From a checkpoint of a small image classifier.
Model: 2.34M parameters, arch convformer, norm rmsnorm, activation gelu, patch size [2, 2], depths [2, 3, 3], widths [64, 128, 256].
Training: muon at rate 0.0048, 30500 steps, batches of 128, held-out accuracy 100%.
Data: trained on drawings of small networks of dots and links, 195000 training examples, 20.0 epochs.
Rows from block 5, named by matrix and row number. Each number is 200 + 20 x the weight over the matrix's rms, rounded and kept within 0 to 999. All counts start at 0.
# pw2: token mixer project (model.blocks.5.mixer.pw2.weight, 256x512), inputs 256-511
pw2.194,215,183,257,224,167,222,233,207,188,202,195,187,204,199,202,84,171,200,161,208,194,201,215,208,204,215,199,195,194,192,202,206,200,163,179,207,190,162,192,201,139,168,187,171,182,197,205,179,191,244,232,194,241,166,133,211,246,201,182,212,226,214,188,207,214,172,201,179,174,179,147,210,164,242,204,203,209,152,211,209,180,219,248,146,198,207,183,206,211,201,148,207,232,176,208,183,191,200,211,235,214,245,193,254,204,179,202,185,173,209,179,197,188,218,225,214,188,169,217,203,199,172,183,208,216,141,203,200,261,185,188,217,235,185,196,207,190,193,216,184,203,193,212,185,199,206,158,186,224,210,186,204,207,212,214,229,169,220,194,185,198,205,212,201,208,189,197,209,193,237,203,206,182,176,147,231,209,206,204,221,180,178,214,195,221,210,215,205,214,174,180,207,200,192,216,205,204,198,209,164,249,213,196,204,196,266,187,209,259,175,157,203,197,155,180,158,161,249,241,217,179,242,177,170,192,197,183,226,173,195,202,167,200,215,200,202,178,191,201,221,185,235,196,219,183,191,204,227,191,200,202,196,207,199,193,229
pw2.195,155,214,193,212,161,150,123,176,207,195,203,210,202,153,196,195,223,195,228,204,210,212,194,192,204,212,188,188,192,195,203,180,186,244,177,178,202,117,237,223,178,163,176,223,228,196,204,209,204,214,138,208,206,207,192,109,219,203,201,182,207,209,249,210,194,237,191,163,205,201,178,191,162,238,206,177,204,237,208,228,215,208,159,216,204,150,194,271,202,189,151,172,132,176,185,211,193,206,213,179,135,131,301,142,205,178,177,220,171,179,204,210,249,189,171,208,216,202,176,197,199,223,201,275,188,179,186,207,197,184,192,223,199,212,198,209,199,204,224,218,204,256,181,210,195,168,211,173,201,196,211,196,181,208,186,162,188,185,196,179,188,209,217,192,156,193,189,206,231,260,195,200,206,192,203,210,202,225,206,219,200,211,176,198,123,204,204,185,207,81,210,212,218,217,231,200,212,219,235,209,252,187,201,202,189,199,215,197,235,259,206,210,220,207,254,231,184,282,249,180,187,219,197,188,211,213,225,164,173,191,206,226,197,222,198,217,206,192,183,207,190,176,213,187,175,178,155,220,188,213,189,260,191,203,202,169
pw2.196,240,204,231,183,208,176,222,183,188,199,201,196,202,181,195,190,233,228,172,188,204,206,183,204,216,180,177,218,230,195,199,156,198,187,200,221,185,209,198,182,162,208,212,214,195,201,204,184,204,215,228,199,236,183,185,152,226,209,188,191,201,212,238,185,201,207,211,215,210,201,178,202,224,203,187,197,183,180,250,195,211,202,197,185,207,184,217,243,196,201,219,181,262,222,248,205,193,193,183,204,186,186,152,213,197,215,199,206,228,274,198,206,207,217,191,194,212,206,256,199,199,205,197,157,234,231,185,195,167,185,206,198,164,200,184,191,175,205,192,214,197,233,210,208,217,222,186,203,176,207,192,198,231,209,192,219,210,191,210,213,213,199,205,195,215,210,211,226,195,184,199,178,194,208,159,175,210,192,192,207,166,193,206,209,147,171,203,207,214,177,202,202,208,172,207,216,203,203,185,216,179,238,222,215,214,180,189,212,210,204,237,195,202,227,198,223,163,192,181,208,191,205,206,203,195,200,247,212,210,202,199,202,198,213,194,192,183,173,165,181,214,220,203,201,163,262,233,183,194,169,217,209,202,156,204,195
pw2.197,202,210,230,234,231,173,219,182,195,187,207,189,208,230,195,231,176,165,174,215,209,210,174,213,201,188,180,203,215,209,198,186,201,188,240,237,216,166,145,202,228,222,196,229,201,205,200,214,200,192,222,192,209,215,213,221,135,184,252,203,146,214,165,179,207,241,198,218,226,182,226,190,202,171,196,219,188,218,236,215,202,198,189,134,158,176,186,221,195,200,160,219,190,152,183,239,218,202,157,189,206,223,183,166,202,194,208,209,221,222,182,167,184,186,175,180,211,208,144,208,197,214,213,177,159,197,204,188,196,245,201,210,228,193,222,182,206,199,200,196,205,242,180,225,206,209,248,200,175,206,194,194,206,204,136,208,198,202,212,211,179,198,170,241,204,180,200,218,187,238,190,210,207,198,209,207,201,219,206,226,217,206,224,197,149,171,203,229,213,159,199,222,199,224,228,228,207,189,161,201,212,167,206,185,205,168,198,190,119,202,233,197,229,186,195,133,193,257,160,167,148,212,220,172,219,216,191,160,237,205,191,279,191,227,190,184,196,183,195,195,180,206,197,213,177,246,190,191,205,172,190,188,207,235,205,167
pw2.198,229,186,197,244,213,198,257,173,199,201,195,193,201,183,201,160,204,231,221,210,211,200,205,200,198,182,219,180,189,190,209,207,217,179,198,259,210,276,217,244,186,228,197,213,251,205,209,210,207,216,229,193,215,207,174,123,89,206,213,205,186,176,138,195,196,162,186,190,195,165,208,221,175,197,194,216,236,172,169,179,207,171,207,208,217,193,156,210,230,195,202,196,280,169,184,215,220,209,193,210,159,164,150,229,190,207,213,209,178,185,200,210,194,221,241,172,176,234,133,194,197,180,195,183,146,239,208,231,173,190,197,212,210,201,206,232,173,195,187,176,193,199,169,219,189,226,126,182,197,202,203,207,204,203,221,218,157,247,190,183,192,200,195,172,160,178,199,145,202,218,204,199,210,188,238,198,205,206,201,218,212,199,220,193,145,191,185,166,251,237,202,214,208,199,197,207,199,178,194,244,237,185,218,208,206,213,219,199,232,258,156,195,194,190,222,147,191,222,202,193,207,167,221,168,193,213,241,158,163,191,211,180,203,181,197,216,195,213,218,172,215,233,205,203,207,204,212,200,198,207,212,176,190,213,197,227
pw2.199,200,169,117,194,227,198,185,195,213,214,198,192,203,228,203,227,160,213,195,221,200,205,223,202,187,206,140,163,194,215,187,218,209,214,177,217,203,219,246,240,203,203,219,169,198,193,194,185,201,222,244,195,193,212,247,149,168,193,155,217,181,191,222,171,194,136,211,191,227,160,205,209,209,155,202,186,202,183,218,187,182,212,192,247,171,196,183,243,202,201,228,198,232,177,239,226,197,203,180,193,257,177,217,185,201,194,238,175,294,232,206,204,197,217,210,222,212,259,231,198,195,242,202,150,228,177,229,182,186,161,226,193,201,198,189,158,223,200,226,216,196,216,174,203,193,180,183,212,209,264,192,195,230,189,192,190,193,207,197,155,210,198,202,215,245,219,196,225,185,183,196,198,189,202,170,174,208,157,200,184,181,197,180,195,313,186,199,192,199,169,205,182,188,242,164,218,196,194,222,203,198,238,196,195,198,175,194,205,211,216,267,202,199,154,196,196,216,231,210,246,166,207,178,187,191,203,150,231,198,205,197,164,195,231,205,208,196,203,181,200,204,228,194,183,178,223,196,239,205,191,192,184,185,246,201,165
pw2.200,218,214,202,209,229,215,160,213,218,202,192,193,203,201,202,220,215,248,196,169,196,213,198,172,192,224,166,187,263,194,193,208,190,208,188,219,221,245,210,192,182,201,192,227,210,209,211,149,200,213,206,221,252,240,98,177,152,202,148,201,236,165,241,172,189,214,196,206,217,228,234,192,188,204,199,173,194,217,164,201,189,191,229,184,209,213,191,144,208,198,232,201,182,170,211,197,224,196,157,168,175,187,176,195,192,149,183,181,98,270,247,229,188,184,166,198,218,142,198,192,210,212,209,213,203,258,193,203,229,163,198,190,177,211,219,218,170,211,166,208,188,191,266,187,192,183,199,196,201,204,209,198,198,198,164,207,181,170,209,226,195,206,202,234,207,186,193,185,201,150,217,140,217,200,204,242,191,183,200,179,216,217,174,197,236,202,203,181,195,246,218,217,200,187,209,181,196,199,215,220,188,142,205,218,183,260,200,197,249,177,176,195,213,222,221,198,225,206,241,214,215,186,215,184,206,205,205,244,206,201,208,237,205,237,199,202,185,218,177,201,210,140,196,203,243,135,220,215,204,203,209,275,181,194,201,220
pw2.201,195,200,185,252,247,234,180,156,203,197,207,196,200,205,200,158,228,232,232,188,202,200,222,217,167,188,199,211,174,192,195,156,194,193,221,190,187,287,197,214,186,211,182,207,203,196,200,185,202,222,212,200,199,195,164,243,180,197,210,205,191,235,187,187,196,159,187,231,225,235,184,172,221,197,204,197,183,230,177,208,198,214,217,167,229,192,201,220,229,192,184,203,211,231,212,182,203,197,208,197,212,212,222,204,197,187,184,189,188,165,197,209,180,208,209,197,202,158,186,201,199,207,191,217,147,228,175,202,151,193,203,177,203,212,203,223,235,206,209,159,195,186,185,191,191,195,232,187,164,172,188,202,182,190,193,199,211,227,188,181,202,216,210,232,201,202,205,194,210,167,195,197,248,207,227,195,199,209,205,216,196,200,247,203,169,193,201,213,209,187,197,175,211,179,186,183,199,216,191,210,190,164,185,206,190,167,208,184,182,208,145,199,214,149,211,179,189,206,180,207,191,187,170,248,196,190,217,221,198,199,190,247,208,156,192,173,210,186,181,183,191,188,207,201,208,180,246,173,205,211,211,175,195,191,202,196
pw2.202,231,199,147,185,242,255,204,247,202,201,202,184,201,213,201,168,233,179,167,205,197,220,163,212,203,173,223,202,101,220,202,222,195,185,207,245,203,219,212,217,178,200,219,213,231,190,205,154,200,225,214,186,201,183,222,191,200,205,218,203,198,206,125,166,198,119,166,218,229,235,188,200,181,202,191,213,194,211,227,201,173,198,191,231,198,222,230,199,186,201,252,203,184,168,218,197,208,203,172,195,235,221,247,199,205,193,166,209,190,182,236,169,178,214,210,208,189,217,256,194,201,214,182,191,198,198,188,202,256,201,200,181,197,206,216,206,195,205,138,136,198,173,166,157,184,187,234,219,209,167,204,203,189,185,265,257,159,228,202,201,188,214,227,174,228,244,212,192,197,200,196,164,153,213,194,203,206,205,204,214,236,171,209,193,208,166,201,224,263,250,206,195,207,226,247,188,200,219,218,179,185,190,203,176,185,191,186,207,164,191,163,200,200,129,203,182,294,180,181,223,199,189,212,163,195,193,206,190,212,196,198,179,193,181,197,187,218,221,139,210,209,257,180,173,204,201,191,191,209,220,215,216,207,239,201,210
pw2.203,197,206,265,89,155,231,178,175,196,194,194,199,197,131,197,182,230,237,156,185,200,214,184,215,218,199,175,206,284,224,198,199,200,196,208,212,214,136,199,237,222,167,220,212,202,199,193,205,185,206,233,215,232,210,183,235,265,197,231,194,176,196,229,243,198,258,211,170,188,186,202,198,196,236,209,234,198,177,231,189,197,204,255,201,195,209,201,181,168,192,165,197,315,229,204,206,201,205,167,191,208,174,200,197,212,161,135,193,231,170,153,212,155,215,197,146,195,230,204,208,197,220,204,73,212,134,222,196,222,185,183,218,230,215,212,203,190,203,147,175,200,155,250,176,197,174,250,180,214,230,220,200,214,164,221,231,200,168,206,201,203,204,197,205,207,196,211,263,204,213,189,205,178,184,170,206,198,164,195,271,177,207,217,204,162,192,196,176,237,149,199,169,211,208,210,202,198,188,189,156,171,175,206,211,200,183,209,204,255,155,178,198,200,168,129,207,197,227,181,271,205,200,209,165,201,193,176,195,217,198,210,136,195,226,192,184,198,261,220,212,213,198,201,191,200,202,222,184,199,176,177,235,211,204,201,218
pw2.204,200,192,200,157,243,195,203,179,191,202,184,171,202,150,202,216,199,241,202,197,193,207,203,195,216,181,200,181,138,213,198,197,203,174,189,212,220,175,218,181,222,196,190,188,199,194,184,243,199,185,179,208,171,224,198,203,197,201,207,204,279,222,202,218,201,222,187,199,188,172,208,202,225,208,196,158,185,143,160,225,206,204,170,188,266,189,191,259,186,204,207,196,176,207,277,188,218,190,241,183,234,140,241,204,202,134,204,159,287,143,210,210,188,222,195,251,199,174,237,200,196,153,192,129,223,146,200,209,204,182,202,217,94,202,216,165,189,194,200,195,198,231,187,195,192,220,207,204,193,216,213,203,189,206,207,197,181,262,211,189,198,198,186,191,256,177,202,212,199,151,216,191,204,179,225,185,186,185,192,229,181,157,210,191,188,189,211,192,161,236,195,191,206,226,227,167,208,199,195,257,175,239,182,193,198,205,191,203,280,199,139,191,202,215,194,196,168,120,211,242,210,180,199,226,189,249,186,157,193,195,200,200,203,152,197,209,210,231,229,195,161,246,210,174,245,151,149,214,201,217,213,188,210,191,201,197
pw2.205,190,193,197,185,235,227,198,150,189,212,200,189,205,255,194,160,185,187,216,185,206,189,235,209,206,207,196,206,217,199,199,202,194,224,185,247,177,122,186,215,151,199,171,184,239,211,192,162,206,190,228,207,210,217,205,172,216,195,238,212,184,184,190,168,198,131,184,207,206,167,228,193,164,200,203,148,168,180,202,187,224,201,221,229,195,186,236,281,159,198,173,167,189,233,247,212,204,200,197,175,166,221,208,213,196,182,222,160,148,205,272,196,181,206,220,201,205,201,230,203,206,203,218,180,207,271,295,205,140,165,192,210,202,202,206,230,219,197,215,212,199,223,187,252,210,233,187,195,186,232,178,194,236,212,197,181,144,202,181,201,200,196,208,209,218,213,195,197,218,175,192,233,173,159,166,178,204,171,201,236,171,174,188,190,160,162,195,203,219,238,204,195,213,237,171,222,195,215,212,241,188,191,210,206,207,230,198,204,261,235,220,198,197,244,195,182,240,177,234,184,232,180,183,208,215,168,206,164,220,192,198,266,196,196,199,218,193,191,197,192,212,212,198,177,221,163,149,165,195,210,235,196,212,182,200,173
pw2.206,192,214,189,212,246,174,142,219,185,201,196,191,198,290,196,243,272,230,186,207,205,201,200,175,196,205,216,206,198,209,194,210,192,198,208,257,226,232,220,227,217,189,150,166,148,200,194,158,200,190,152,231,197,214,202,206,225,198,237,190,222,239,209,230,200,185,186,165,187,200,201,221,205,201,205,180,178,183,213,195,185,197,244,197,187,230,221,231,199,204,212,207,216,211,173,208,209,193,231,233,247,181,212,167,208,199,213,149,175,220,156,188,148,209,215,209,203,160,239,193,199,217,210,85,137,180,167,191,209,213,192,181,187,222,204,158,177,204,222,245,199,174,246,171,176,228,196,180,195,206,215,199,197,197,207,201,154,192,194,244,210,208,204,238,215,181,200,177,196,230,210,209,210,177,202,239,185,192,200,185,174,189,193,193,308,202,210,215,156,137,182,190,200,241,200,187,194,197,208,188,238,172,186,197,195,165,183,178,203,205,197,197,177,295,196,197,145,254,221,157,216,186,217,249,201,217,269,205,192,186,187,198,204,180,217,201,206,212,204,230,193,159,204,211,192,213,220,194,196,206,184,219,185,218,199,233
pw2.207,184,202,228,170,212,166,169,230,185,200,201,190,200,204,202,237,257,199,206,169,200,210,174,194,201,208,198,192,198,192,202,243,199,210,224,228,269,231,241,209,222,223,199,205,178,200,207,171,203,184,225,198,148,188,218,225,194,204,217,192,172,192,207,225,201,143,202,226,152,189,207,184,186,144,206,207,211,178,222,204,201,196,242,189,211,216,230,158,184,203,192,200,195,204,218,191,206,206,198,175,164,188,275,185,199,233,177,190,196,195,185,205,190,207,235,191,194,204,137,200,198,199,206,139,227,190,168,197,161,234,206,202,192,200,195,224,177,201,240,184,196,170,161,171,206,201,175,177,205,212,207,209,214,209,153,202,214,167,199,188,197,192,213,179,200,221,204,214,185,152,206,241,200,206,219,255,188,183,196,185,242,232,187,202,221,184,204,175,166,181,200,230,201,194,247,229,200,197,206,247,218,170,199,199,191,205,178,214,222,172,276,208,173,160,202,197,199,223,202,213,199,187,210,192,179,232,152,181,228,208,211,211,201,181,201,191,184,225,200,213,213,234,207,194,190,227,253,179,197,198,198,188,206,255,204,180
pw2.208,207,182,218,195,200,211,218,202,199,195,197,202,204,237,201,213,193,195,239,204,193,202,217,217,187,218,197,189,189,199,202,220,197,195,193,214,209,191,169,193,205,219,222,205,234,207,191,168,201,207,196,225,191,175,170,144,146,199,190,202,181,185,235,196,203,148,176,216,205,174,195,194,202,198,201,171,190,180,230,195,208,193,158,144,178,202,229,205,202,210,221,190,269,210,205,202,223,193,213,183,165,200,227,208,202,182,189,236,182,235,213,203,207,206,190,220,194,175,240,197,214,201,213,176,227,229,267,200,162,182,199,203,175,211,208,221,205,197,199,240,208,168,192,251,216,194,180,193,167,186,221,191,225,214,162,207,151,234,197,218,199,183,185,185,221,208,201,185,210,214,218,204,191,204,191,195,199,200,188,189,183,211,210,197,179,186,204,176,162,195,202,193,204,205,172,224,200,218,196,190,162,197,164,211,199,159,193,208,187,167,210,197,204,195,221,168,248,156,213,232,191,170,178,159,219,224,158,208,207,192,188,172,198,224,192,183,197,173,187,201,209,154,208,195,168,233,216,233,205,180,193,170,218,171,202,175
pw2.209,201,192,185,208,234,166,217,192,192,206,199,197,207,208,203,168,238,186,181,191,194,196,234,196,178,206,189,181,210,209,199,236,201,198,198,216,208,199,186,198,215,217,190,186,180,206,200,187,207,198,240,194,140,193,241,241,207,211,215,215,198,225,207,195,188,158,195,214,181,172,222,191,263,186,205,204,178,204,185,179,191,209,225,202,193,207,243,236,199,204,224,200,223,155,219,214,183,198,204,197,176,185,161,190,203,225,226,201,232,203,192,211,191,196,188,208,219,225,204,205,201,201,232,166,193,192,159,196,164,208,223,209,133,181,195,215,178,208,205,200,198,198,186,251,188,182,215,208,246,222,210,208,164,196,225,170,148,261,212,210,199,200,206,206,244,203,203,187,213,179,214,211,208,199,203,192,202,222,204,169,230,218,193,200,153,187,199,213,203,162,189,180,203,153,187,207,202,193,205,210,213,212,183,189,205,161,213,203,225,200,214,200,207,222,147,184,183,277,223,241,179,200,203,190,194,207,176,229,185,202,185,206,204,204,202,198,178,193,206,208,195,239,202,223,178,232,202,206,204,217,195,195,200,267,199,212
pw2.210,256,200,203,239,281,136,244,201,183,188,202,197,204,212,195,203,256,201,203,191,203,203,208,226,197,186,180,185,203,208,202,195,191,214,213,188,232,236,209,148,209,211,191,225,204,204,219,174,201,205,183,208,177,227,216,156,184,206,217,205,207,187,216,194,189,107,173,237,180,235,201,164,215,195,186,206,200,181,205,239,195,188,224,203,200,214,171,210,172,216,233,210,206,166,179,186,184,211,223,188,207,225,206,146,197,168,139,203,254,211,223,202,224,222,231,182,200,225,206,199,193,216,219,196,182,268,188,206,150,182,198,199,230,203,210,221,184,198,175,102,196,199,211,226,205,177,212,191,218,232,182,195,207,195,225,213,202,154,214,173,199,190,197,203,217,209,214,205,217,215,196,167,244,212,200,186,202,158,202,177,208,201,190,193,231,213,191,276,199,237,199,207,196,232,183,188,206,193,198,205,177,169,207,210,201,192,198,180,153,236,239,206,167,214,203,207,249,262,187,179,225,184,204,236,199,193,193,212,230,203,194,193,209,234,206,177,208,135,198,202,217,190,204,206,191,220,177,191,202,217,187,209,204,224,203,198
pw2.211,158,207,174,263,207,215,233,180,190,195,213,217,197,156,201,242,187,199,203,195,190,197,245,175,211,176,178,198,249,193,203,198,197,202,170,159,193,131,207,200,244,200,212,196,216,200,213,174,200,211,196,214,210,151,161,190,204,209,246,203,227,188,189,211,197,267,205,215,238,144,207,202,201,191,197,209,208,197,198,198,205,195,216,232,179,196,195,219,199,199,194,179,152,206,199,213,210,207,175,198,221,240,284,111,203,214,216,203,213,213,189,211,164,202,197,210,195,276,225,199,196,193,203,164,171,203,168,197,184,241,194,190,169,202,194,218,221,206,207,168,192,220,230,195,190,187,258,186,190,194,205,190,189,209,211,167,208,232,191,219,205,213,190,161,240,193,204,207,203,259,211,229,178,167,169,176,201,210,190,191,239,219,146,207,217,187,197,180,214,183,200,206,204,209,212,169,205,208,205,229,194,224,159,185,185,207,207,177,199,187,218,205,196,205,220,229,279,184,161,216,218,216,203,160,195,194,158,221,219,201,203,223,201,191,200,172,199,217,163,186,186,240,200,222,208,160,201,218,187,178,200,194,212,283,195,226
pw2.212,194,203,199,206,202,178,223,200,197,203,199,196,202,207,201,187,191,203,204,193,198,200,213,198,208,203,205,212,202,199,198,203,195,191,204,210,208,203,210,192,197,204,207,199,211,200,199,207,198,205,206,197,193,198,205,216,197,202,212,200,199,207,211,204,197,201,206,199,194,205,207,210,219,193,199,205,203,226,201,205,199,198,215,194,209,198,204,197,203,197,219,191,193,202,219,185,205,202,187,206,198,195,181,201,201,210,203,201,180,190,214,213,192,191,202,199,207,196,206,202,198,187,196,202,210,197,195,204,209,209,200,203,192,198,204,198,200,202,191,213,203,195,200,199,195,198,201,191,197,195,202,202,206,206,185,205,203,190,206,196,208,206,200,189,184,205,194,199,198,202,201,202,195,201,208,197,203,208,199,184,210,200,196,199,208,196,202,174,219,220,197,199,202,204,200,199,192,198,203,204,213,181,196,202,204,199,204,201,206,202,193,197,201,196,205,193,209,200,212,208,194,197,208,201,204,189,208,204,198,201,196,185,201,194,200,195,208,202,196,195,197,217,199,203,205,216,209,203,197,208,198,193,196,202,198,192
pw2.213,165,203,195,208,203,219,219,213,210,189,193,207,200,190,197,269,189,246,199,208,203,200,215,183,210,203,175,188,126,207,197,225,199,206,202,222,196,216,178,216,229,238,205,213,182,195,191,235,205,204,185,207,138,216,230,205,215,196,192,192,200,219,228,221,230,176,199,164,173,215,199,192,168,187,202,198,182,221,178,183,194,198,214,209,228,225,193,178,203,191,256,194,196,158,178,188,195,192,178,209,209,172,248,161,202,195,205,240,196,189,209,172,214,206,193,229,164,147,202,204,197,205,220,206,203,225,183,222,168,194,205,188,172,218,206,173,215,198,216,196,203,210,216,235,223,208,193,203,171,241,190,206,196,189,211,196,191,261,199,185,200,201,181,180,233,210,199,191,203,188,194,208,196,174,223,196,189,171,197,252,193,215,190,198,242,264,196,200,236,239,206,191,200,174,160,172,190,214,207,210,212,141,164,181,192,204,185,184,189,216,192,198,209,234,184,234,144,166,209,305,192,201,180,199,187,224,202,176,206,206,192,256,199,121,201,192,192,157,214,189,194,207,188,198,230,196,198,179,199,192,202,186,214,166,198,182
pw2.214,146,195,206,204,171,158,246,174,202,199,208,197,201,226,193,159,196,209,246,174,201,216,191,188,230,198,261,207,187,194,200,181,176,226,188,199,199,207,171,188,206,187,196,201,195,194,192,194,203,189,191,209,209,179,185,187,197,209,210,196,250,165,198,216,205,246,220,253,205,241,189,217,229,209,204,244,193,166,193,191,211,198,231,205,181,195,200,239,177,213,212,193,194,125,160,216,190,206,245,177,218,154,158,195,198,180,202,186,223,212,190,197,234,205,205,207,188,211,218,209,203,204,199,161,199,196,239,220,225,191,214,209,219,195,197,211,225,204,228,190,196,226,201,132,194,207,162,211,204,234,188,197,191,191,181,208,167,166,197,215,186,195,207,161,186,232,197,219,207,245,195,223,204,198,175,191,206,156,192,186,225,198,206,190,121,209,193,198,235,118,186,192,201,201,186,170,201,220,209,195,224,224,199,197,194,171,204,204,220,263,226,207,193,264,207,236,229,269,205,272,177,187,194,249,197,190,168,205,226,196,194,162,193,122,198,224,207,136,195,188,192,212,199,220,220,141,175,193,207,177,197,259,224,200,198,234
pw2.215,160,201,199,232,150,195,176,199,193,196,210,212,199,193,198,154,188,218,208,196,202,197,215,190,214,192,182,223,184,197,197,159,193,183,190,261,149,133,251,164,184,193,187,213,183,196,201,201,209,200,200,180,220,222,227,211,187,202,229,185,220,194,197,197,209,224,206,217,195,230,181,193,170,185,197,213,205,238,231,206,188,183,236,188,207,230,208,206,171,198,215,201,155,173,226,184,202,207,155,194,212,216,199,217,200,204,220,194,194,172,164,185,213,199,218,193,190,182,182,199,199,195,217,252,207,206,206,183,196,214,202,191,199,201,210,189,185,196,161,188,198,218,182,209,192,210,178,217,213,172,210,192,218,196,187,231,254,230,196,210,195,190,196,208,203,217,194,196,201,215,205,216,193,187,223,199,199,229,198,161,205,192,170,196,225,208,188,181,241,224,193,179,195,215,177,200,192,206,198,204,158,217,217,204,195,227,209,198,247,208,221,204,206,186,173,164,195,223,197,165,229,213,197,173,211,202,199,142,216,202,194,178,205,170,202,215,198,265,217,199,187,195,187,194,205,163,154,195,206,213,205,212,211,213,210,179
pw2.216,200,210,200,181,254,183,197,197,204,199,196,200,199,195,202,191,188,192,219,196,205,197,184,201,199,200,207,177,228,200,200,192,208,198,197,190,221,195,203,185,217,201,195,195,207,198,198,214,203,214,215,176,208,212,218,168,205,196,188,203,196,215,219,189,194,214,189,195,197,184,188,192,211,203,202,205,194,193,191,204,196,204,212,183,191,194,201,204,196,201,203,213,187,204,198,199,198,205,193,193,204,233,233,195,199,203,181,214,161,187,201,201,196,207,208,208,209,215,216,199,202,209,201,182,210,192,202,193,208,182,198,209,191,195,191,215,204,197,224,207,202,213,215,212,202,205,198,206,196,174,199,200,181,205,201,201,189,166,204,221,199,203,202,200,215,216,200,197,209,213,207,190,210,215,207,176,205,198,199,194,226,194,210,198,186,189,198,205,206,200,198,191,197,221,170,219,204,205,193,210,212,220,203,204,206,227,197,202,195,226,201,197,199,228,195,192,214,195,178,207,212,189,205,185,202,196,228,220,192,203,205,193,202,218,198,201,213,159,190,198,201,207,199,191,206,220,211,210,200,209,195,196,200,200,202,196
pw2.217,172,185,175,218,253,201,223,220,188,196,196,194,201,197,203,207,161,227,208,185,203,205,197,168,213,185,154,211,181,195,204,191,199,207,217,159,206,240,218,182,199,220,208,222,182,201,217,242,198,202,184,203,198,194,185,178,243,201,214,185,189,217,266,206,209,299,217,233,209,218,254,226,190,164,210,192,190,204,199,191,186,199,191,163,222,204,202,189,192,195,212,176,242,213,156,182,176,204,239,189,187,273,156,208,201,203,215,208,170,195,222,195,202,210,205,211,182,213,234,202,205,202,189,168,198,187,179,185,200,226,199,207,273,199,215,211,198,190,241,244,197,203,268,191,200,216,189,218,179,208,188,190,209,227,221,179,209,214,202,197,183,204,190,223,200,191,197,192,191,254,190,247,201,190,162,193,200,198,206,176,227,203,226,200,236,237,204,213,174,145,201,207,197,220,206,199,197,204,199,214,217,183,225,168,200,213,204,206,215,217,160,204,177,270,209,190,167,226,176,201,215,202,211,203,202,211,167,206,214,202,217,195,201,210,201,196,204,197,199,205,190,220,197,197,214,170,180,211,193,202,198,188,208,226,201,167
pw2.218,187,202,163,222,210,201,186,240,190,209,203,206,201,173,203,192,191,200,245,181,200,202,211,210,184,203,201,194,258,191,210,205,198,203,178,241,217,225,250,206,187,192,181,196,161,200,196,273,204,206,153,190,204,206,222,190,183,210,214,189,195,226,214,223,203,165,201,213,204,197,270,214,164,190,193,197,189,208,161,199,208,201,213,204,173,207,187,197,209,194,251,198,230,197,214,214,208,202,207,221,237,201,171,231,204,199,214,236,184,153,144,184,211,212,213,199,187,198,217,194,199,205,193,171,170,193,156,189,204,166,196,211,194,202,200,199,187,200,231,239,197,211,180,215,203,194,156,218,229,183,233,205,182,199,206,191,208,215,206,182,204,180,202,194,235,228,198,213,191,219,207,132,211,210,189,204,213,241,189,211,187,209,206,203,146,203,201,184,249,197,202,210,200,218,184,234,210,205,188,246,201,189,168,189,199,184,187,209,225,212,199,201,183,227,169,170,183,163,201,199,192,215,222,178,215,220,190,151,197,188,210,145,196,193,196,237,219,259,202,180,187,206,208,213,179,145,179,203,199,170,195,197,202,212,207,179
pw2.219,227,222,220,239,235,214,180,211,202,191,194,211,202,270,203,191,263,191,227,205,214,199,209,202,196,221,223,195,266,212,188,196,206,171,200,163,238,293,233,226,206,209,238,214,200,197,188,228,203,206,184,187,199,195,160,246,203,201,244,210,222,178,129,208,222,222,202,215,217,231,184,169,231,200,208,175,203,211,207,190,214,181,149,226,178,165,169,174,187,196,135,233,199,175,154,239,204,198,209,207,240,203,211,197,212,220,203,205,181,250,186,198,249,209,168,215,213,167,224,198,199,195,178,233,147,208,167,202,202,178,225,213,209,213,184,195,193,198,199,142,189,207,188,177,212,221,256,197,140,181,220,200,205,194,187,206,158,214,209,199,202,218,178,239,162,161,194,204,199,115,212,180,203,207,193,197,213,245,205,211,159,181,239,203,203,208,195,249,251,166,207,202,198,192,242,216,199,184,209,200,201,154,238,182,205,176,184,203,194,259,316,210,197,190,167,198,249,240,210,152,195,195,236,224,204,192,258,228,192,205,209,196,198,166,198,214,205,212,237,216,202,162,186,209,166,154,210,191,199,198,208,202,202,188,180,216
pw2.220,186,201,198,243,202,222,215,210,183,207,210,196,202,237,198,223,225,184,183,168,193,210,175,226,189,213,187,197,211,191,219,182,203,188,203,242,210,169,209,166,212,192,176,219,225,206,215,131,204,198,158,198,206,220,208,193,180,195,199,186,189,201,200,207,193,193,214,180,209,215,184,186,181,124,198,205,199,222,220,215,197,194,218,185,204,209,176,215,204,201,172,205,148,192,216,191,202,200,230,161,170,177,201,210,196,232,240,200,219,217,243,212,210,198,236,210,197,206,177,202,203,222,201,209,218,241,198,213,219,195,194,201,196,214,199,170,188,205,159,234,196,187,181,216,190,189,211,229,239,202,211,202,213,190,221,234,222,210,205,216,175,212,208,204,196,183,200,220,208,213,194,201,174,195,202,199,193,212,195,190,165,204,182,205,226,187,199,171,224,199,200,203,212,198,210,163,202,206,212,205,168,190,179,202,197,199,203,188,180,200,239,202,200,167,227,223,236,226,243,207,205,196,215,203,205,195,259,226,195,194,188,175,203,200,196,213,189,168,182,187,200,197,198,191,195,194,222,221,206,184,205,148,197,177,206,160